python train.py --train_examples=26041 --tokenizer="word" --encoder_kernel_size=5 --label_smoothing=0.1 --decoder_width=384 --decoder_layers=12 --decoder_norm_position="pre" --decoder_bias="none" --decoder_qk_norm=true --init="torch_default" --momentum=0.95 --orthogonalizer="newton_schulz_5" --final_lr_fraction=0
Rows from block 3 of the text decoder, named by matrix and row number. Rows with one number belong to one attention dimension. Each number is 500 + 40 x the weight over its row's rms, rounded and kept within 0 to 999. All counts start at 0. Numbers have three digits each.
# q: attention query, key and value (stacked) (decoder.blocks.3.attn.qkv.weight, 1152x384, the q third), inputs 0-63
# k: attention query, key and value (stacked) (decoder.blocks.3.attn.qkv.weight, 1152x384, the k third), inputs 0-63
q.163:428497433430481500503482518514517441524485544549494496545548516523522488497482497473580491605505524540479521525558510448517507394487506449545545524462474444564538457542462478534469449507455545
q.164:478466583467500568433486530523505542515532573404524467500490574504551555484541513584544562502535540436437438526471481515593515470466493437497494497517512497556497498548472508475464585538461445
q.165:505470518478526506484490546515533493529501581476519527571562506477583519497464465482484492440477428444518480530505510439477550489582433484479494518552580530506485526520480523523473443497526564
q.166:513458546490519501573440511454510480480486518501552559531434510533519463425449464506439512498485542518474507536479415552514478507573473490456482460490506560476529527482467497525536438551466525
q.167:501593466498472425513479555507506477470474458507497534538504458485487503519468500478485481494567429472478486456515452482517492499514553478529500522511441496546550478505483473501496473533473512
q.168:517512523538489505499504511501525424547520533546549514520509478495452567469543510562487544533481570545485554526480565517529393492508524433396490514530502523468556494536447523557490466505449526
q.169:392497546494504492487522520504520587573516515499484505494537517508485533519572480512427481452454441507516509478542512513547470535537449490505500495572511488450502527460514454454509473434511489
q.170:485486556552527484538436470543462548514573516561505460499486510481525496467509480481471488532472401518603483484514493520536454552478514510506476508513454493493501487562504522509549499472456503
q.171:530447449437556509582495495531540499499475464401453451483515533529520506521443487425513499503510491553503446461454517509573543551504462563520466506504522472469425480572530488482435503463552521
q.172:561522534458572490487453467523462530502545532520461515464513536440477485489447528523471443485439481475514429444506545460478493557395549494529414475507486472590512451499437461545487475528528425
q.173:479486496426489448501494515520470514444552491485417446451473568438503500535420478506549447524443507440499476571470446471474539522490496496541498490476473502480547522431512458467540452485502453
q.174:504498467525543549537492504466457562470455469506509548454452455516531542482471386372489497497527518521542517454519478495502566504456479522492517596551528479488468433536539550580459507549451500
q.175:529536538515500483503540481512502515503521481489518514562493517488505456518514480549517505441512539501499540537521498540405540531549482525501506549501499478477523514495478519532493529430504515
q.176:492557504512465497566492454458446461600521526504449424492480481546519523578542418484464518502506500546534459507530476533500536434502430496507563450483524479531534400509591542535531474549580551
q.177:470494427453494467554571500507474441406509516474551486490528475465462473462508545505540488527450528535470505499475417500420532507457538520515510503500500528492546558489523452539450517562514437
q.178:492548552494541413488462472590424471457527462450411464517436421471527480464501454516498450523454513550429542476528544492563419523482444543502468518491557526532506558508477489529493518452431538
q.179:456532436535400500467518526426502533463530459441555483450518463556500451487520502449496473498475595510487522542502472510450517481490586517560520478513547505401437581532542508470492493513506454
q.180:544535528547439469484479511466530551545517457446469547534535517490460456489548444501552478483514464511505561536483569498467567452537513463488498511438487503489490541496601468422459558483488514
q.181:524482518572589532465510505504509529425412463478540437575569481436540462573488512519443417516477448451538426543579522541498438484479464470469494538514504450500553543541490535454552530601500451
q.182:560422512490484567515530440499546436535511448511554522495494493508498563443469568482463538569497552511466549451542450495502458482508549506449473501542500532429513465468517458494489526522483544
q.183:497498521524540488498536542491528512484385560508554514548517447508423480498478528580533563429512454503494416548479514448448527556509548477499531482476459517532517510442523498491536533516540528
q.184:539501449519467503527531510445477476480485454532495574479502439580493497457556517477453465511563480481562538497415516474493442501413476530494521481452552478450617467477454477505491502462600522
q.185:495517427514506483490521456576450444486456530503498473534453586499499547459520482516466494489435583485469577507556559543426500485555558529527482478538534580452517521462531531488464544534524536
q.186:424551498460541542463468451472560484467474480531399559533494498451407571543508473528452462421549530532551471575508518489491492509520535543489451540467500509463450533509422519513481512412556483
q.187:513435483538510505486503476514482563529436492508563469460461446502515458489458524514520490479517480463536548498494536543551545535467505482503581552516533426505476568484542482473530489436481513
q.188:446451420580528473450557547495499545565533537472587480389515525513529504500466566468503560539563508455496473513503548513498509485496518484461511513483605521555489505462439546509503579475464536
q.189:507529500502443495471508523473532501495465549546488485522467465562526450468542611448541534482497492500440423489454491465488573507527516501502489495452494453436513483509509517528560476581472458
q.190:549488473424485528443442480525458501523510502551534451468471518475420499559484503533517520445462555470520541442395470503516520503474502567498513457476509584483434519439483510492520507520517485
q.191:498449524562482504469548500461564517575561491450518554407539468489459434564551579481477547537540456547472492439430505523519459591506543542497560465513479473558452456508487443453569525382436559
q.192:452503493494516489464425500489471514451511448457506523479455436518511477521495506513558494543455530524429487458542537534570517512562482492485483447513529520501504479453508491527495590475449535
q.193:502530484477506480508441547487559488385564531494495489476441497619573563531542451503534439530502467495499487543524538512537489497499529439495548424589457449522466458546478515459518414497520540
q.194:563503473473559443504472392431448507437520504494526497516449467509535518520456521595571498509503517444583513503492467467499536483509494432465513506563463608412493516464495476444507480481545536
q.195:518528587497525503553513530488554535507438446551433509465498514498464477466565555497517408504572479503519457453493493528494595440436412532553571461502444464498483528544531484513525478530464516
q.196:540474494517468523544489458483469547587601469471491431492531588533512504428489417481554447521460560487448485424512530478530508549529550523504572567499501517509541542537438495509483493481501523
q.197:552564529436525532419464545540496470522457624551506539479503433522520471454516572476489480472500554550494484545455457502432450512525506500566557504522505445537518436522487538540486527558490555
q.198:450488522463436439473491603477488488504501477467494492577539499499492478478496525512550452506493557554498492473505550552487517555500541478528479501465534493544493545496523510497475519530447510
q.199:475495493526465468520471478449490554412583521514469448425452442499501550502493569477517543483515450522527494472493499463478560440525501423425433480428509561488447465531490481600515502437509465
q.200:444496481511569511469540481499520500546451495611453571561445469457522565562509422554471509502560489531533486514488413520530479423470495497443507494457507485454479485505537523485454514565486502
q.201:472445445569492491441564445469442458600463500435553484462532539533481429491425515496535516483489508509488477446474500523488562523437541489549438534536405509479547534450419562520441495500494498
q.202:542492533573479421518490514499519466455492519554537569537537512445548501488525487496478514496482479506486507587572491547418448537588486465523472498487517398527492428586523464464476514583453503
q.203:535570568539516539481570420503467518560472450504518418529495516536446500473517575509444517488507523510492468510471478493475556565579379563439496565521489408521436524467481469485536479501468528
q.204:460490499461434480457474474470501564489487573468467468461545499491477522454529412451508513423518539423540528549435482504487497506493523467519451525477491469571511524475489498455509466402530455
q.205:523523472451520429480543453524599514500479466506523494530447535506479457523471543420507534461477468504509445539502550506472505445456515545466500539496537522460521582521573443459409561512534486
q.206:530481496530560489610484501483554481537535454503525533458621518479519528519450417499503480570470456511468496508508534507493503537473474562506475472481512504452471493550505466485503505517565561
q.207:531501526524438542495536461535497517499552509514521477560545506489432557512503485475483520479463549491466526531477472476539472547555508470539482509514560560564530481566438492557597494439481490
q.208:502493559509473503506464470476538483511488451455574502454518539430504397506503504538444490575545515518481488484551498527535611464460443550522432451521514503579538411499565491479462465527509472
q.209:471542486557574497577508579544544503495506489462529502440441428491500519476482417549474491553555497520520505532504559507522500545488570575486492459500501503472540496454496458533519493561463419
q.210:484488459479566453501525472556545471460564572510519537507463524445407467464488435469490529508540485549549476503535555457498504576479507495538525559557482475441527446444457528516592492566481466
q.211:456568490513531482443546455540432470502528533530513453484528538514576460420544581508480521419514432492476499481521468474446557509516567557506561474503521488463482481461472542530550528456499497
q.212:474470504571545522516441518457421468531492527515404571522463460433569514509508563511520485473519443475556547470483516446513533493492452486481504505491467546399490513425507518502566487510543546
q.213:418509472433520593451498476533557509522495470521424495491470481474554467519503449562523497459445434415498455475505568497510505496430508478495456500494520537519498511478502543488460515502499462
q.214:476436488478528495480511561521543492555439486557490480523475457486510486545571452559480597502483530475499574525478443484462453506449499520511505531454535484534504474474481549580528513515506476
q.215:475526450493530470558401592528501502453515563507458464502523504492510503575519532439485461508506498506408524474477485459478445415510516462543489514502477495535472558521442461490490517492522494
q.216:550483533510442533492565504484478479573499552477477536498479543447500489465486540471447551452484581474456522485470459528467456437483542440530462483428454563497561510486535464422518458446505487
q.217:535525501539416442510479469536510469478543471480506514494538447458497537550473462479465563444465416471527497547482522442519448476484542526485523590521562474491426521471536508496484474509451486
q.218:518494413505462550549492545581455526500439505373503538494581507540460506487525545489477490529487484506539548478548453545544444500536504572461532463491562478512523505510496496479440519516577521
q.219:457528473467458506512558543517419512483386456494518520530522540542439530567442538451511459560493510526494515510463479603484474468532475458496446519480474486463528460562570485508443499446513541
q.220:557498496493496551515492525455582470485450520517549465507575516559582438526525518484460502454407450509517550495479496426509438551470485593445511475483493502488495574460546469464532512397548471
q.221:500385542481480513506507510474527490497544464545500443490488525504439526528475551480506526473462502461456490448463470466542495525434447509472539557517534501511471420536476521521519539456450464
q.222:542447506459440554450581532471443478530524491481529450557416530496468531475527524570536502539565535499507478520587564489525460468541547433520532460489440544531477570474498541524434481561505460
q.223:489520524471519573489503460514441549494453457523467551516503489559479535503466412469469511532520519500535509504495454514497446473524483493493504466478522508545509593530500509474522489510495519
q.224:468504585513496533516470425472474464536439505580527541522556535485504517492526494504452494492511558480535499501481463529556479518485451498509482447529451459498507431530509536517531453456437529
q.225:484523554467550493569551553487472486499517512477471585527498498567378492485503507540547471504458484522517488513465468438542483541488520496471407535514470514457510551455519552521586576495430469
q.226:534481493534515488459476514532474508499503508641441509479541518468473505475497550522459565586526475517477528455562476461499503488509526444517571465523456476522428523449556514494531612547521440
q.227:477461431508468540460462563528485455481465485545487470539450473498551473579488484509511523508600570564506477520522533439556563532428520484484483408540548543468488506519489538493481477445473427
q.228:481498546568524423490487586520557501534612487474550460490475465492521531544484469536483444501559510480430501456438452554586540505491429512501478558426526527501504531521574506458557486486463479
q.229:506573501462457578515516479443524539488480481460479491521511464478497483473454536491547464543533455493506493486475444440516528467507538519504482511430496545557477492491425498535418522413492443
q.230:497502515496437523490486465606496546554547450459528578482471541445520515584468491513544545415512470564479450475444547464424562455458470494544444503457572503530510509451493445400590427485497560
q.231:518492477522569428501576529519468485451464494556480413461451539478526446506486511485482462486546480509476480540516524496474484506519457468477515506512468520456527503504529542520573537510457473
q.232:459523470463510483538515547526570541472454503419513450533511444505519483558473460475477465524498573441440527479478549489541505509513511474466538475379532501543471545504458462505427453553488480
q.233:488475506482494499562474498473468446460475622553576494552496539509519466466543533465479528554501450456515441465498512500446506581469493446516511552547551511490525516461458434488448485490430477
q.234:555460477499488505491479489485502533491581513465491558523540461480436511559520515568532500497455497486465502578617520511471473490445568481475523504505515559491499475504430471539471465558511549
q.235:487517449566591469450410474477526529406563557575477513448506570585504581505493484482507499570566472478550503489538475503547584442467497486525515522531480462489467560461486555517439515509574592
q.236:491506546524548498456462491493520467465510502561525439499463493519535395443503515487475515527521517495508493496502571548503520540464432536442472469463514453400548472518482485480472568463495436
q.237:553478436486527482527447487459525499581428418461512512461518536502512525527500478484477455416494493485538509474528508473452536537599461559521507570528489491537543464522491472485529520525486446
q.238:572540553552535514465486556526468504471463484432471482531498534461450489489544548498538519520488494507499489474513589517475544426486497523526511500536498451472514490543454530482562545551485514
q.239:539529376512493533484544476442549450465491493486479485493470495506519526482595503469566484486443486573576513544514512448529553503554537511496492468465445502544525564657599512507533497471503526
q.240:517530531501504514484595472408466517460518497459444472438535544502477563485480432546549483521569444499548457503535490494459517482500524448489449564556447479473559470537460497480453497502579498
q.241:563477500522514469498464508453538490521547422491512496524459511552431522516491425493431538450536448534532488411470496467506529445483516491467581493555509518583466485428524388500450490570542479
q.242:522466433499503409471513535453443539492453478458521458554461452476514574541490553517491543601407507521539454492488499532475522466487520525477521492540425493522525459493545528505450489452510517
q.243:486505521518380497563522466536523474520523510521535519452557463504548463420458502466525496458483531451393525470486491495512486537514475474497431531433517532460498451534477510470519428467512548
q.244:481499466447510499523514497524558476460471483530524580500477504460493474450493460492486517546401521449493504526513458526498425486465538597516503469418510462463498414548551554521477556456509507
q.245:444485472468483481520418564599484524522485491513510552488456537495519480477527497559515510552526493467447573556515455527584548556521438512548512482585504521533466473463475493484454484518481509
q.246:457454446504464455512426387512469472503470541461527479510506551484517508497536489520501557350465556456495533459502526413485447501522509513453562456559526484475502502463437498550501437554605514
q.247:490512484445506469470558448454490508469513476505437518508565450466451495481512492479486422476476540513505551501510522428473413490529540522539492527487556556510456546476503475528447500512476528
q.248:470495572537493516462518574521543517510534455517563484428427495483537509485453479487485485529553528487442543596538508602528414541471515479490448488478428477522514495567547474480489557553484575
q.249:485509577501506570560507572517519511501437558470483526549548502542536445513525487441495508525445529531540480569470567588545496506539532496518500454425600448479495481479534501566522452509515481
q.250:441531538452519577502479451475462534573503542481474461444539527527501505476509585558500553433463454505456510529492474489433443524526561422517464524545529546476488440444474540480531523532481534
q.251:498513529397500519463490455451492450548548485500532454474573504486565480486506507536427479478541421482543500545509412527441518560560448501472518473485466465498496526585455470428590484497504417
q.252:554527506507500520536574433520479546600512521456531539483462500428526550472486456456526396517541469538538482461451489558504505512460485522541491535507469496462496581513555535458504557403461490
q.253:515437489512469531509481481556535499441497527510451515479515500620407497506498562460472529491448562464536492512495500545437480476486504514500553504551477508532482491503502509567497395487560554
q.254:456463454481489532502575472497457478498473510517461540542508405503490508540494511523495512477477575530506535472490482495551446441526514540519535511513491497540491555436511513537461473470558500
q.255:509546563539473450465544520545467514537522508456487425560457446476555477489475483419568533453477443527482492452437499499472469455542460516503525499473531503498525535458480492496513536532480504
q.256:485571517461473462473537474456490575482503405559514435539465546543522506534444520499499522580549485464514509511510436500483543462534536477502507548532509533448540440554505457438575491460473461
q.257:539462578516561535480493463500482465489458494552417535478505575570457489435592523435500463422459569470539481533471531510489468543437463508470466486509482474542502537476566450470429541520478486
q.258:488496415454493569596516433528495580587513515510489544493523548481522463477520526479469519463513530463506525475496377445495464544486493494468487432498500524588472444541529502512523521435497515
q.259:460560499531585443513543549476458497532505485575483498512529484449484550567478476468525514520492567528475526442401511547476449516469456493534477465543514467593550537460553501521426406528488519
k.163:536550499497454528466483548384420490528471530470513531493498586575416434519411497440487540496539519498410435575474495508512440470491530433544471487485530474501432497465478472547510526462501561
k.164:494503464513555466490538460496414574504440474491488512427488513486524533450538433461483443496484527568522451448464526519525534497484486505486540476494602538496526517451452532491488573525471499
k.165:473525529505437467523542441543460573491463523550555487493484519497501492454494512474595501497455495401434551529494478508511465508575518449507576476494570478503485502489485506463518450522518510
k.166:515472511462558473494447500543591477491562530521506487568573463502529515474504462553475471588548495506465437465570538504469456497540498585443489509502491488545569502559543490534472470521470478
k.167:482445554515460517495477538538507422459469501549413463523491490512469465536443482496567445514426464553429500493493512550458478510575516524549521462457458502478532511518479449431469519462524588
k.168:473503456465476533544462505486506469445491468558554485475495508562520513502482496494498505508501590477556529408524418491426499548459464495485462507489501434504494512562520484534510504485444450
k.169:482553475475520520518493557482459493526453489430478487511512490498584489452535410545540492491522511502502576487475480540483486580555439512493508548470482481475499490484522578574446494493500480
k.170:512460518474473485510582479457511543464440462444594489485532508475462528442493508519497520517516548541568477461516577527491464515497502481528442478491556579558514498554496491589557490572456548
k.171:488510508508580574487533519464571522482544511488566457453492570482493456497529553471497535506546446477489449503481462461454485453490494376531524498519494478498472447497446498472471535440399543
k.172:453613466463485508512510555518542504491583490494442484459469474501551441493489498445396458423493461535493486502509500598492496557453445531522438526469521514427551464480466499488459501453521535
k.173:500524470523557533458535512472467524448546526490486524545519497510474536452506472499527499432485437506451437516460544475556548474546585487477535505451511525472562507440458455549435525509524457
k.174:516462525533457453593478465525509487474543540436481436548461569426457572516548518459450433518581485527534534463507505467473583505510588443449554527533521565594466506469457513507472480512464459
k.175:544473497559489540508526514453499500513494554580513490472517520491469502499495485504460506514426453459609483525452481555493570449498483487516455482493477397460546591483516485455499428485517484
k.176:482608522545479465518502463459567510520591382548548473489506512448492497525536571600543523554409490476487488517499506491500536512513452512503467545533491518540516444562458482562485449538519451
k.177:551382505469465481587456459547441492515539482551519540476537457550533422463517496576510483495568492510484517531525441519494511543431512545496582493546519497556507495542528501515496416537524489
k.178:510519548460492484450459509468511492506503486423500570515530459553497496531569538478507487523505594509477469528483469461587536463548492501531516453493473474497477542472523529536491504502547546
k.179:520538537477474437483454472499493489553481483461472480579496500496476452496456522488506514527509532555475552464552455414500557503541564542478492475531481524557503521492486479455529520499528438
k.180:522436457513502555532505550526526485557590539490485515515473442537534468521493466510535529464472464521589550481456515482439582450489507465505508566535507499437565557546553587540493496487521466
k.181:517521505525496522480510464512553552539549501490498450418442488546431523492497473502517588447467522545515491517470463557506425500589492538554461524465503507442493545512465469461471493493418544
k.182:481488489502494489528436514524503509491537548506475534524530470475479499570488477512443503524512495478497505465459550589513446583450481427497473494454461478493403526471494451418542473471429547
k.183:434525483517517512471515506513490492490537502517475487552497461417579512567504520551513466515424466526486538518583510531562494497491503518510458524510503505524518446459433467469527453505536521
k.184:494544517525494488491516487545493518494525575544451471500508540500529510548508504488467500487484508524447509509552532473547492504502446561476494480464476540444471465497521562536477542488528390
k.185:549447491514497507520493505428399498405541567437532576471551484506496577567485439537442551514490575462501432541542506511486390497480543503457497522516503492461412615452481508454470520477495483
k.186:500504544434524473562527490553503515593415459429509482477475512510488470422500508454500531557572464480550567524421579539516494466367508498457465488503444538506494504509513582462503515556467437
k.187:537467469483546538489526556572544410469428484476439553545498489516409543433499459526519481465490488485476442559491466497445514518551452461494546494526431482483520417540523438452503557489472502
k.188:502486507446471470565517480522463481494452469449490454456490558523504506547506532501495500495567507480508562458533510495493533508481492559475474464501498438499466488467466503526468558504540547
k.189:477533501472469549402474457461494488486455489534503452504497552544525483444490539422514582434531557537461538472522534449615460473465461508524492458488454496525532497498532450454569492543519493
k.190:440430480498555531482474511514521493463436497467537521545477468409486492488414541491476394516497489515461489450526520492551481491514486459525584571505464560531549488459514525536526535517560498
k.191:433493465523506437472550528485506472602472504556459483461510475459522538545531468494503481520500433440469558521489479458447525436473495499506417540518512493512412506544552505459487511480515490
k.192:489468464511488474525530457453466499529458508444565533541533516472427485508480484515466470499555529508532513520469487585514491495501482511512498402459494507479430530481526473498478488607501567
k.193:506450583504531521478574491488572486510510520466448555494481442494429534475510467525442499557453637496512540485511441433518461496480456557543492507463498543506544491600532491533488566510495489
k.194:495448570482450575485525534519535454477447502472527485505548486500494479557540448513504559475542436509494521472517461502517528352522526527551489523509457439460502528515571523531400480621495433
k.195:466508543480483479506410515458486489577474512475531535508512536434546498521422520583497500457553489540488469577544531519510472507542476547483524535552501437468493438531442490463517415555487481
k.196:493512475471509492539527470546436496465465487472443501515488538481480507500414524517512484478578405560510469481567523461483593533487520503556519526463489556561595543503584513558504570575529421
k.197:481518484519574578458552523537447494426451504473517517555568484447490449432510480496473475514431520546488459494503518527445502485498490443529461470470545468537486544503469512532455536468513484
k.198:505460472500478500578474482447517480517560502520534509462504470520484485497530502495515511428507443536522535443460528533587563568548555550436536484448474511484539497511515444464490541511517533
k.199:517554535445476521457499501507551532488528500474477553488579554535490546543564495476477511504541531476533485363447510434523491471476436496501525485523524552455465481473456473502450464503484468
k.200:461486476562424469455442453452545498557516542559554554475459459456487467496604515480577468508469530494467546542481484487488474479572545548533530491492496534459548471415515484505500517455476466
k.201:487503507463558527495485485511500482483543503533592442529471485486506486506517462474460558357474513466519483458521500547548480526494480497453478581494509571492517520490502532474469502422553482
k.202:535479489475502530441494560507525571422457449521508487458493461503482508475491447544482522490453466419487454410546469471512522476492499503484540462544510545484490505479495463459537476507508519
k.203:537388493502520445479462476525474497475557438479532508492520530459545490412395520459540514523565475519483525542459520467509448505469480511452438504504547476468554513551534584499543471541548472
k.204:452497523556445489527534465519500521479494501515530471483469488541494517449486602629416541468499554508459498427472533476463481559495485433484506533441458514501528481407431430519494484497542524
k.205:483564464531511446467545498494521488502466435503499433514511460538520481464494518543458517569451540464482527487468546456486525451477421507548520526449513485505564481531504527496519508455488507
k.206:461554489490511493562495558483489506524477527481523493522458592480545482445464578493509471501477518483479439545535467482452487539557539616483469492495554516522482444414506414528539459516454513
k.207:470503489545497516447481545464445567473426442500485471457517507481452527530480458464478506425465435491528476503523494498422497542435571507493527465523542537467447502523468537574541458512484501
k.208:395522498488477458489531582494450504516478490472428515570480496550478525504533485495564480468526477470502542531404524547573535509497511505496509520490386434480415522478518436467456543411584543
k.209:534468546517478536494448472512502518574484462492424491496518500475517453525535491478491438522476501546482531491554491518575495537518528475523553513571558467526496476553551519509476557510454524
k.210:515540431549472531571480564497587506561562447542429454507429474541537519488494558489500498529452485522521469503494511513519515492540586459512471517480507533525505533452532550541501470438530501
k.211:475561498472505474551526509534450471549526425513518458509495480485463433460508471480487453471473552499499528514536525560490476508518455483427523520390557535493437472483573484383540510491546511
k.212:443489503488537469530501514539511523505596547501507515534527554496515547573411474447537493502537518555486567455445494502533497475531435443494542483476515444559498453510575511451513472481441468
k.213:452483470425507393483475442535474486497514503532499557521457501498518490560545502486497540511557531487424520510521511502488493491536388518464428432540463481574463473466476487513510413513489497
k.214:577489535494471525483487460551461507557493532510541498480424513555515477563504536522521444543468444485423525574495456500509459470455498444559548541531447504468520548469433524395511485480537499
k.215:523526484544524462492542496504516568478576511518452512475484530523507490529412516563533530567525525470563530545425416518537476463529460497492525545516440501452535480487466525577469487409474555
k.216:518476490466453459519476493515550569489518552545504504459533589477461477513501476488471506602557448397508457533553450449442503573455476444519478514511466498515448500506431567584516538519527498
k.217:513470490484487520491484517572522437503419494491500504481519506484516520516491575492542513481452511461442464526509591513535543473510527469574499524555443479532554482491526473494566542441483427
k.218:539590591412552509521543492478509458501482539519506512498461439550525512526556492496547485498471468499550484534469540487506518473497467547526482492600500403525528491603495468448511531461437608
k.219:491481439530529602485484504442528514460461506514511453465506416475485479435553430503529460540465524498521479495500460503458479527492546480459441469506515503495504534553480596485499533498495472
k.220:502523479504458510523515491551500511483553486541458519418560539497516511525458572456459508487539531507481487534480492496421514486501461472480461547450495484509486553466492429509564527485495528
k.221:509579537557511512494498517466425402443461549443405482532510485534580565467506545435491548467463459535535486462547522457520438472430562460483507446545564543477484508506485526509528469543476524
k.222:536469436534549492435482382479519545441462536533597491518491442527516581509566433459512507552491542436519509525481533522423492565473542488449526470501543497518459486558433513502431480517498492
k.223:629467499504533470526481540445477402539593545480474476518473528528512490498524480512511502513514481580524468516554495519454559505461567531508486491503477519527516484452455482475529491527430463
k.224:493539484473485530512536540476489482520512463492513515511455554485479508511489480561462522582522467559509526494501492444513500498516468519550562488545462549491480566549476428525451477611494423
k.225:450423419562409531496503473629482589515521506537432530526521504467518480448484523574482494523534527466451480567469472506503493584480487464495549460496466450523504521488601501547536533512476468
k.226:579517595476491550525523524478442415577508502426501548470509435507453529488504459493529514495494558497490496473490493484506433503514507466462503495512487523515439474486455486488548461447465501
k.227:494517538493494467453546508597508570512478502473524494582484563480504506524548553468561505477515568479464545500527473469476451456437521503519459488424510479474499479499462471494429424442547552
k.228:447527516465499526529506567439430491525466492466568588457530472478504525514455491461487487467534557540496455458606583500503481468457516534496466471441532479497532507464475507503553508459514452
k.229:520462491481519459389453450484497486489529568518515470438560485518489480518485550544598506530486500478513520480512518492498505501494524457554513467467482459438531518459525556492524464471548522
k.230:468495489491473469522588512517597505510579547564514457512502512448516481490500516582554508457471489487483481515534546501483504503538416452507479482510426525545560460498484500471490472449554472
k.231:476443543498481454508496495518523492475453463486582467497475508495537545457463486474414509558493483537429566510535497445532534474502433448497541471511422429536493501504497531479439496586501540
k.232:529494554495464442485528422467531458427456549462601501527437540504472408556530533509531429431514543556521496549488496510485423520492534433487472546529528484449491584508486606450517482459499489
k.233:468478514516460496471381541506578491538458470562481508426471483470534463434492448475475498453527453467545469471534551447542445535455512497475545469532438474520536501597420475471486505518474552
k.234:470500452528626565497473517563458475407477539475531496473495488537433478520418524541481462484486531474454485552474489564459436465585471511477513548443491483454528456523536436481536557497491435
k.235:542511486453505479547524565504457485522476513480548485530515425554474506507491528450460459503448545491519505499486534479503489420518516563433487523481532438602571561561473431482488561513470489
k.236:488530500515500511507496514516518559557421450505455562525553510517428523498456547546520502546473487492489563414524441496494515499454526505553479504497473460456515482507463429515474533493535489
k.237:517497487583487488486479464518545536501541533555523425522421573506568441478481477505518518507526546512491539461475425562544481555492465488446504526506488551486518512491519512547475542506536531
k.238:529441506511544489502470490472528541440490406486500527510539494578533446544473483506517597533453471552502496486533521511454558564579497521532488500505476467524477472463498505524539526468511499
k.239:472541522407545494467497425480477451534463535506526549508481428553530532534559447493523543449525512507517525596494555531528576429509514520447507491508505533469409488552553510501509507508555507
k.240:507562563453426445526513522532540561471598516558488543569540475473498462574514487516490523511485565524493486501461454591488572483468452495518486534529525513614488563450536479548479459490564539
k.241:525544525511512507510475539537420560510466510523444464522476482520550455496497506520462457550520469468480525482451519483511436415504497488507589512508566494510527503486461544522572471543404498
k.242:581529481477472453520469510451490534458457485493448475531494561480558516530549519484476503477462530481452538402545502501511535511513532586510455458525495421447454485542496525509516455535625487
k.243:471578482460578557499493504503457522572528514521568501518479491468494498485508582547511537474519404479543495508499469457447555476508499480526489489438577529419507490533539553484495559484446501
k.244:458561461506541504515494487471544516504519438473466490459462514468474510457515530461437437544517468523541511455431509431456507519548469500492471511500534566500483557533503531494575415513487555
k.245:454498523508540454536520479497445450442441460517554485454506446582428508531492496446516444512525568510464446466513417451532547503465569567496533460490483565546553476469501539486566554432538477
k.246:582457461484459438528540528495431495500607505496469506501526491437562591507510458438556471541532424453580453503428510541484521462462498488471519504543499584514446434476549558496525503426475509
k.247:442562517513497561506501412576535475504476534465485429508548503396442507481478451530455512449490529518547495525511503457517482479537559506493468508564516439547502447518531496506488538523534441
k.248:490451491491564520456457529438517496518455477491484515502454521512482447427476563457505492523492518549462454570469465487519530532481516553520542527455516501400479581471447488493555466551451594
k.249:546459514539450482529586428433506508470554502480424562507426550582493515517520511553446516490425516519485490517504410485528582496510516452502400529508581518491486479513478434513422526488436530
k.250:494453523571505472482540516528528403484521506531434446482558438492507531536481512463441493457523496481517490528527496503499421565537475503518521528513450581509526504433557527511484512515525525
k.251:465465537559483532499428425495532466517519451599525520491449545513472465473487467478498542521469434477546562485468515502532525487504496506462381480541461512393469546447540440497475524498472504
k.252:467439404467491485491498530483495570495454564460499460514486499486578481507487465522481564495505479534432465547522534470438465507519466520514479444509495520555438507442490467543466523448498498
k.253:545543485449557549453478506532544498476585524474476437445564513561495541495534444447574433498503479454532521508475544542522580542438507518536491534460536502561538497539464508491468547527487433
k.254:511487386472485514577493503462453447503449507430504542534558494517537589482582459487489527480522389509486487541494495605472479457536550497462506538519526527524456419463497485455421441523453518
k.255:527489551577452555477532547392499487481541497516437470483511518413462505484545499482569500470497487447580435449526589540499454573438469466528577479530531449481547429533508554478484480503443453
k.256:481524555474469471500545515544515494521466543415530522542429545477525452584492481535447501436467520494474481498486532492438546505463512484536465474508465525506506544484557444450465452526511555
k.257:511509568513529514413559545550513462478506469557497490482540474542542534538500478512536512475452507536538508472482524537533532494465527412531454518522476500525536485506577524528508442484451524
k.258:465508517514488502394489582550488530512562505491578532529441453429511439479530424500512523553569506502508497527507506468521475490569484479493498484559585495525434515511488480552522450490528498
k.259:548520618462499455487449476550538460491558488483442518499536511545546482559475628541561537522520475574458484481490538472574520549492468530497416532541528497577515476516518474497530467501497450